python train.py --crop_scale_min=1 --encoder_kernel_size=3 --decoder_blocks_per_level=2 --decoder_attention=false --steps=3800
Rows from block 7 of the encoder of a small model that predicts nearness at each pixel, named by matrix and row number. Each number is 128 + 24 x the weight over its row's rms, rounded and kept within 0 to 255. All counts start at 0. After the name is the row's rms in percent of the matrix's.
After each channel's rows are labels from the 100 images, of 14976, where the channel reaches its highest value: "strongest on" is what is common among them; "patch colour" is the nearest of a few named colours to the mean colour under the peak. Only what is clearly more common there than usual is listed. The data: rendered dice on a table.
# conv1: bottleneck pointwise conv (encoder.blocks.7.conv1.weight, 128x304x1x1), inputs 93-123

conv1.21 097 [158  67 129 135 118 120 143 149 137 168 140 123  99 153 118 134 131 163 148  80  99  75 151  99 127  95 120 112 150 154 137]
strongest on: black die; white die
patch colour: white

conv1.40 097 [150  90 153 116 126 155 134 115 116 160  76 145 148 124 147 112 130 156 133 112 135 112  96 143 164 141  98 134 150 114  98]
strongest on: black die
patch colour: black

conv1.15 101 [147 142 136 149 178 112 107 118 107 134 129 129 152 131 113 116  84 154 193  55 133 154 121 124 106 112 146 176 154 146 154]
strongest on: white die; black die
patch colour: white

conv1.19 106 [153 111 172 103 119 114 139 110 136 112 156  96 111 184 119 116 158 134 145 131 128 127 179 191 158 114 128 140 137 131 120]
strongest on: black die; white die
patch colour: white

conv1.35 088 [133 152 132 125 184 123 119 156 116 160 123 134 124 136 131 140 151 117 118 127 140 129 137 119 117 115 172 146 163 111 126]
strongest on: black die; white die
patch colour: white

conv1.117 099 [147 136 101 127 124 139  58 130 116 112 102 133 102 140 122 131 115 135 118 120  92 106 124 135 106 123 107 141 138 113 113]
strongest on: white die
patch colour: grey

conv1.64 099 [ 91 131 127 193 107 113 101 127 113 166 128 118 130 107 110  69 121 155  99 120 114 162 106 151 114 146 116 141 107 143 133]
strongest on: black die
patch colour: black

conv1.97 099 [148 139 157 147 112 120 115 143 120 131 136 171 125  95 126  91 117 139 117 150  75  99 161  88 115  90  64 135 145  87 123]
strongest on: black die
patch colour: black

conv1.42 102 [145 113 213  96 138 140 111 125 145 124 123 114 111 165 132 166 163 123 117 125 144 137 162 135 129  92 118 105 152 191 119]
strongest on: black die; white die
patch colour: white

conv1.0 098 [116  98 114 129 194 133 139 122 115 122 177 150  72 145 153 124 117 148  96 157  97 138 112 143 126 108 122 160 132 103 129]
strongest on: white die
patch colour: white

conv1.16 100 [168 119 130 176 126 115 144 148 114 171 157 127 121 175  90 113 111 126 154 130 119 137 107 110 123 114 113 124 154 126 158]
strongest on: black die
patch colour: white

conv1.8 100 [ 63  97 149 127 138 134 124 111 131 104 134 180 112 147  88 149 146 127 183  73 137 140  96  66  96 114 135 151 136 172 110]
strongest on: white die; black die
patch colour: grey

conv1.122 107 [132 181 143 111 146 150 168 124 128  79 138  81 138  88 134 142 124 117 155 125 156 117 151 138 114  99 147 123 147 128 104]
strongest on: black die; white die
patch colour: white

conv1.79 107 [124 137 127 163 120 104 159 128  98 122 122 108 131 164 180 127 128 172 113 140  82 154 151 120 174 123 130 146  95  94 108]
strongest on: black die
patch colour: white

conv1.75 097 [ 99 120 119 147 159 145 154 106 120 102 125  79 132 131 127 119  77 134 111 134 120 147 129 106 125 109 128 138  98 111 133]
strongest on: white die
patch colour: black

conv1.29 089 [163 111 103 108 141 121 148 152 129 139 122 143 126 145 109 124 172 132 127 124 134 144 170 131 123 175 121 115 111 112 141]
strongest on: four on top; black die; white die
patch colour: white

conv1.101 090 [124 117 166  98 129 141 119 182 127 125 152 121 153 122 166 117 121 148 100  99 167 100 130 140 139 104 116 130 170 109 138]
strongest on: black die
patch colour: white

conv1.27 093 [124 130  94 105 128 134 136 126 107 102 130 114 154 131 124 166 139 107 117 176  98 117  96 116 137 121 154 115  97 129  89]
strongest on: white die
patch colour: white

conv1.6 101 [104 157 139  86 145 126 113 102 122 119 140  91 160 147 119 147 156 145 127 113 137 135 117 156 172 121 157 143 100 118 131]
strongest on: white die
patch colour: grey

conv1.98 102 [187  83 139 138 105 124 115  79 169 109 119 160 137 120 113  85 147 125 174 131 115 130 133 131 122 104 113 129 133 123 142]
strongest on: black die; white die
patch colour: black

conv1.13 107 [139 116 113 111 148 138 140  98 109 121 141 125 157 149 115 131 114 110 132 119 128 143 164 138 154 127 130 157 140 114 107]
strongest on: black die; white die
patch colour: white